config = dict(
    crop_scale_min=1,
    mlp_ratio=2,
    num_labels=35,
    init='lecun_normal',
    decay_fraction=0.2,
    final_lr_fraction=0,
)
Rows from block 7 of a small multi-label image tagger, named by matrix and row number. Rows with one number belong to one neuron. Each number is 50 + 10 x the weight over its row's rms, rounded and kept within 0 to 99. All counts start at 0. After the name is the row's rms in percent of the matrix's.
After each neuron's rows are labels from the 100 images, of 14976, where the neuron reaches its highest value: "strongest on" is what is common among them. Only what is clearly more common there than usual is listed. The data: flat shapes of many kinds, plain or patterned, on busy backdrops.
# fc1: MLP up (model.blocks.7.mlp.fc1.weight, 768x384), inputs 192-255
# fc2: MLP down (model.blocks.7.mlp.fc2.weight, 384x768, transposed), outputs 192-255

fc1.602 117:36 44 36 58 54 55 55 43 52 52 44 45 41 39 65 40 44 52 55 39 51 29 60 54 61 50 82 41 35 47 57 46 51 64 55 35 69 47 57 57 56 43 63 35 48 47 44 43 33 62 27 41 56 52 48 72 52 56 33 76 51 59 56 57
fc2.602 108:66 44 61 40 40 46 55 40 56 34 35 57 40 52 48 30 50 48 49 62 63 64 53 53 39 51 38 58 57 46 48 67 32 42 38 48 59 34 49 30 44 56 55 61 54 44 57 28 49 44 69 48 53 47 44 41 43 54 64 30 41 45 51 54
strongest on: brown shape; its colour: brown

fc1.115 121:67 54 62 65 49 62 55 33 53 46 57 56 40 60 41 56 55 57 62 48 49 43 81 46 50 36 58 45 38 43 53 57 44 54 59 62 53 44 53 67 42 37 52 33 41 64 45 56 67 51 38 48 62 52 45 55 39 46 23 57 41 42 60 43
fc2.115 100:42 43 38 40 32 47 61 40 63 42 45 59 31 43 57 42 41 58 46 63 60 61 30 61 50 81 48 41 58 57 37 55 43 55 57 44 50 56 49 36 44 44 46 68 63 53 61 52 35 53 44 46 56 47 40 48 60 45 67 49 40 55 52 57
strongest on: purple shape; orange shape; its colour: orange; its colour: purple

fc1.278 100:45 47 44 39 38 38 55 56 43 58 41 47 43 45 54 49 41 51 51 28 53 50 86 55 43 50 55 58 51 51 73 60 48 66 34 51 64 47 54 72 46 42 56 21 55 64 42 46 42 56 37 59 63 54 41 51 47 50 22 79 53 46 51 45
fc2.278 072:51 56 39 40 47 42 49 56 56 57 45 42 52 51 44 53 55 41 41 67 63 70 34 59 49 59 39 53 64 61 39 50 42 48 53 48 43 61 40 48 47 50 37 66 57 66 43 45 45 47 62 76 43 41 50 35 27 57 67 38 54 52 42 48
strongest on: pink shape; blue shape; its colour: pink

fc1.96 117:44 70 36 53 56 61 40 56 52 53 42 48 53 50 30 44 35 39 48 19 54 45 63 47 57 49 34 41 51 52 69 44 58 27 41 57 43 54 47 63 55 46 63 51 62 44 36 41 64 66 48 64 58 65 48 57 52 64 40 66 54 31 44 66
fc2.96 119:55 47 51 41 54 52 40 45 64 49 49 54 49 46 56 52 49 31 48 68 60 38 48 40 43 54 58 63 46 57 38 46 55 69 50 34 26 36 45 43 49 59 54 54 52 43 59 30 22 48 51 51 48 51 55 51 49 48 55 45 44 65 48 43
strongest on: green shape; its colour: green

fc1.36 089:31 46 45 44 44 44 47 48 28 45 58 50 52 58 49 37 53 62 58 40 29 48 68 63 62 54 55 57 48 43 59 44 44 53 53 55 77 36 46 76 45 52 43 39 45 47 44 50 37 52 47 41 44 52 52 57 40 47 25 64 40 40 59 53
fc2.36 093:58 30 58 67 56 56 58 59 44 53 40 52 60 68 47 60 54 57 49 59 50 38 42 42 47 47 65 43 48 50 48 51 51 38 60 53 57 40 54 38 55 43 53 58 26 51 49 61 66 61 56 46 39 62 59 61 41 40 44 44 58 59 65 48
strongest on: red shape; its colour: red

fc1.558 096:44 46 43 38 44 49 50 43 38 48 55 51 45 54 51 52 55 48 53 30 45 62 83 50 53 55 46 60 52 43 60 53 41 44 50 65 55 35 52 84 53 35 58 35 58 49 55 44 47 50 56 62 59 54 52 38 48 52 37 71 40 22 44 47
fc2.558 090:34 60 51 36 39 47 51 45 63 47 51 51 43 43 37 58 46 50 40 52 66 40 53 68 53 45 46 58 53 55 68 44 53 44 57 48 45 57 44 47 39 61 51 53 65 66 39 48 27 50 57 58 39 60 34 44 41 45 40 60 41 48 41 48
strongest on: red shape; its colour: red

fc1.324 103:62 60 47 45 52 61 52 49 37 48 47 52 48 55 50 50 46 54 53 39 43 39 82 55 49 38 56 48 46 43 64 52 46 51 51 55 59 39 48 73 45 53 64 36 57 65 23 58 54 61 40 45 52 54 50 49 49 50 18 61 39 37 50 43
fc2.324 081:65 65 47 49 40 71 59 43 61 48 53 50 38 60 54 50 39 58 50 74 50 45 45 50 56 55 62 37 56 47 35 55 45 51 51 49 46 58 45 32 48 41 51 77 54 47 61 55 52 47 51 46 58 47 43 64 36 57 51 42 42 64 53 52
strongest on: purple shape; red shape; its colour: purple; its colour: red

fc1.24 110:34 63 35 49 49 46 39 54 46 41 44 60 53 45 44 46 51 56 45 29 48 53 66 53 48 61 55 56 42 48 74 44 53 54 60 43 72 56 46 79 36 55 46 41 41 43 47 44 44 52 48 44 48 57 54 58 48 46 32 67 38 52 55 44
fc2.24 073:60 45 57 57 57 26 61 49 50 35 45 57 50 41 39 37 42 60 62 42 55 51 58 52 32 50 65 37 52 46 62 66 34 41 57 51 55 45 51 44 45 55 60 41 35 57 54 64 52 53 51 62 39 55 34 41 42 45 44 56 51 48 66 60
strongest on: brown shape; its colour: brown

fc1.491 095:58 61 47 58 52 47 39 49 40 50 49 54 54 59 47 45 57 61 40 30 49 66 63 60 57 50 49 53 51 39 71 44 62 38 37 59 70 44 44 88 45 45 58 37 45 50 44 40 62 29 60 45 54 52 45 34 43 52 39 48 42 43 50 48
fc2.491 092:62 50 51 75 73 44 46 56 44 52 45 39 56 61 50 51 60 41 59 44 38 52 58 41 56 49 54 52 59 52 59 46 49 35 53 57 42 46 56 49 62 38 50 40 41 61 31 62 71 47 56 53 49 63 43 47 32 61 33 52 68 44 56 60
strongest on: yellow shape; its colour: yellow

fc1.31 105:39 45 51 36 39 39 51 53 40 60 52 54 47 51 54 45 50 58 51 21 51 50 77 61 44 47 46 65 59 50 68 52 56 56 55 52 68 52 52 86 39 47 51 25 46 53 49 40 40 51 41 52 56 66 48 60 52 43 33 65 40 40 53 41
fc2.31 104:67 49 45 70 63 53 40 45 50 55 48 43 49 68 43 47 49 33 54 33 48 51 51 41 68 55 55 30 53 49 60 28 50 54 44 61 52 61 56 52 62 30 41 41 55 47 35 41 73 54 41 49 63 55 55 58 59 54 40 53 56 48 52 67
strongest on: blue shape; its colour: blue

fc1.16 100:71 71 58 57 54 44 36 59 52 56 55 55 61 54 49 57 46 51 59 30 56 56 77 44 52 44 46 49 58 58 64 56 42 54 62 68 48 58 54 62 45 43 63 39 36 45 41 59 70 34 33 56 43 53 51 48 49 45 35 69 56 39 59 45
fc2.16 089:34 43 48 45 46 62 62 45 67 39 53 62 42 51 64 45 45 52 67 56 56 39 52 50 48 40 69 52 44 49 45 56 45 47 40 44 44 30 45 51 46 54 51 53 62 35 55 57 36 56 58 55 45 41 40 42 58 53 42 49 50 54 41 54
strongest on: teal shape; orange shape; its colour: orange; its colour: teal

fc1.464 120:43 58 48 61 40 57 53 38 53 61 54 44 36 53 40 60 52 44 54 28 59 50 82 48 72 45 50 62 63 59 56 40 45 37 56 57 61 45 57 86 54 39 52 46 60 43 41 29 65 55 45 51 66 58 44 47 52 51 37 77 58 37 36 57
fc2.464 125:58 59 51 25 37 50 52 46 64 39 45 66 39 36 42 45 37 57 33 60 63 59 31 72 47 57 37 46 42 46 41 56 52 57 47 42 50 43 28 47 29 70 57 54 58 57 70 44 29 48 47 56 40 42 42 37 55 43 60 48 30 55 47 47
strongest on: blue shape; its colour: blue

fc1.652 099:43 46 41 53 53 40 36 55 32 50 46 52 61 52 60 50 62 58 53 38 42 58 56 50 50 60 60 54 58 43 47 50 52 81 49 53 54 52 44 66 46 48 34 41 43 38 44 53 52 46 31 47 47 43 71 50 68 53 39 49 43 43 50 50
fc2.652 084:55 37 39 50 65 50 41 54 44 52 36 41 54 64 41 47 52 38 49 43 48 48 51 43 66 54 65 42 44 49 63 38 50 53 48 55 51 50 58 45 67 34 46 37 47 65 45 42 53 63 47 48 53 67 71 51 63 54 44 57 60 44 53 58
strongest on: teal shape; its colour: teal

fc1.286 097:60 64 49 59 45 42 46 48 46 60 53 43 45 49 41 57 55 47 53 17 50 75 86 52 62 59 46 50 47 46 69 42 47 34 48 55 74 41 55 74 51 41 74 27 59 51 46 48 64 38 47 48 66 55 47 50 49 47 32 71 52 37 46 50
fc2.286 082:39 42 49 47 45 59 63 35 47 37 50 44 39 44 43 43 46 48 52 63 48 12 51 58 47 41 49 39 53 48 56 51 37 60 61 40 46 63 50 37 50 39 40 62 57 48 49 54 38 62 38 59 50 67 39 58 58 54 28 50 43 63 60 59
strongest on: blue shape; its colour: blue; frame

fc1.598 094:44 56 45 53 47 47 48 47 48 53 42 59 48 57 46 43 45 47 48 31 56 46 72 52 58 53 60 60 62 52 62 47 50 44 61 57 71 45 44 80 37 46 53 41 51 44 63 34 51 55 41 54 56 52 50 54 38 45 31 67 43 50 48 49
fc2.598 070:67 67 60 45 40 38 52 44 65 42 52 63 28 44 44 44 53 47 40 56 71 63 46 66 41 41 32 46 46 51 55 48 47 61 58 60 55 62 43 51 37 53 49 46 55 72 57 40 49 33 48 60 42 41 39 27 35 32 52 44 39 38 51 52
strongest on: blue shape; its colour: blue; its colour: green

fc1.752 092:37 44 48 38 54 37 48 55 44 50 44 51 48 55 39 46 55 59 53 25 52 51 73 51 39 61 50 72 62 57 65 61 47 63 47 61 63 59 43 67 37 55 52 16 50 36 67 49 34 41 38 60 46 54 55 50 59 51 34 87 51 44 42 37
fc2.752 097:70 73 43 40 42 61 54 62 54 59 48 51 47 42 56 52 36 50 38 66 58 55 43 55 54 52 49 48 30 51 45 61 51 38 51 40 44 29 45 36 48 56 64 71 58 48 46 47 43 59 60 61 54 43 46 43 32 50 60 28 59 47 54 49
strongest on: pink shape; its colour: pink

fc1.193 094:75 63 62 57 50 48 44 57 41 54 54 45 59 43 50 58 57 52 56 38 46 72 85 56 53 54 51 54 34 37 66 43 49 52 43 58 61 26 53 72 53 45 65 28 45 63 53 56 62 37 46 40 52 56 51 49 47 54 35 59 57 26 50 34
fc2.193 078:39 60 45 44 41 48 60 43 23 35 47 30 52 42 44 51 39 54 70 57 20 41 48 51 39 44 46 44 56 51 53 60 21 52 50 43 39 61 51 50 55 57 49 57 54 54 50 85 40 54 48 63 47 54 47 53 55 57 43 41 47 62 45 53
strongest on: red shape; yellow shape; count: five; its colour: red

fc1.548 126:33 61 55 55 52 48 55 53 46 49 55 43 52 60 33 49 57 44 46 24 43 53 64 51 64 47 62 75 60 57 59 43 48 37 54 54 57 34 57 54 55 51 57 26 56 60 33 47 48 62 61 47 51 53 39 55 40 52 51 64 58 23 36 49
fc2.548 110:52 46 42 36 42 64 55 40 51 77 46 39 28 43 55 44 34 45 59 65 52 35 41 60 44 60 59 39 35 46 43 59 42 56 39 40 50 49 59 48 49 52 56 62 58 37 67 45 36 52 44 59 64 50 46 64 64 55 48 41 54 75 50 51
strongest on: blue shape; yellow shape; its colour: yellow; its colour: blue

fc1.743 105:52 62 51 33 44 43 53 55 36 44 56 55 54 51 44 47 51 54 46 30 38 68 66 63 60 56 38 57 52 43 74 43 53 40 60 56 62 40 39 80 43 54 61 35 54 57 40 50 35 49 57 41 44 55 47 34 49 47 35 60 33 29 53 36
fc2.743 090:70 57 40 53 58 54 60 54 46 50 40 45 47 63 39 58 41 47 52 38 50 43 65 44 56 42 47 34 46 54 64 52 40 42 56 57 55 38 56 49 58 38 63 36 50 61 26 57 50 70 42 50 53 65 40 50 58 50 40 63 66 35 53 52
strongest on: red shape; its colour: red

fc1.321 100:35 58 27 38 44 42 44 51 47 39 48 66 45 47 33 32 43 56 52 40 57 48 65 59 64 70 56 47 36 56 67 48 54 45 65 48 70 47 40 70 27 49 63 40 42 54 47 36 44 63 58 49 53 50 51 47 41 46 25 65 29 49 60 55
fc2.321 097:64 40 42 62 53 63 48 56 47 52 54 51 60 60 46 57 52 51 52 49 56 38 45 48 61 60 62 30 49 49 48 41 47 41 72 53 59 40 52 47 47 45 52 49 26 62 52 53 47 54 48 49 38 78 61 50 35 37 43 51 50 46 54 47
strongest on: brown shape; its colour: brown

fc1.89 103:53 48 43 40 46 46 40 55 45 47 45 62 54 45 57 51 56 48 40 38 45 46 75 57 52 63 52 53 59 52 60 47 55 53 59 55 56 51 34 78 31 58 60 29 49 66 55 37 47 35 34 53 46 61 59 36 54 54 20 62 33 44 49 41
fc2.89 083:64 62 59 56 69 35 31 58 45 44 41 50 66 61 28 52 56 40 47 48 52 70 46 48 65 34 33 49 55 46 60 35 51 46 50 70 44 51 47 40 54 53 48 35 44 36 38 46 60 46 51 53 33 53 60 42 38 50 51 55 49 32 51 57
strongest on: green shape; its colour: green

fc1.302 110:24 52 28 51 53 63 45 55 46 53 41 43 56 48 31 42 43 44 50 21 40 45 58 43 54 58 37 39 47 56 63 53 54 33 48 53 45 63 53 58 60 41 46 51 67 34 46 42 51 73 53 48 49 55 58 56 56 65 49 64 48 42 53 70
fc2.302 105:48 54 49 45 61 44 29 48 57 55 43 45 56 49 52 51 52 16 47 60 53 45 52 35 46 45 49 56 47 55 50 40 52 58 50 39 21 48 48 59 58 54 47 50 52 49 49 22 34 49 56 52 50 53 65 52 53 57 53 47 47 55 49 47
strongest on: green shape; its colour: green; orange shape; count: four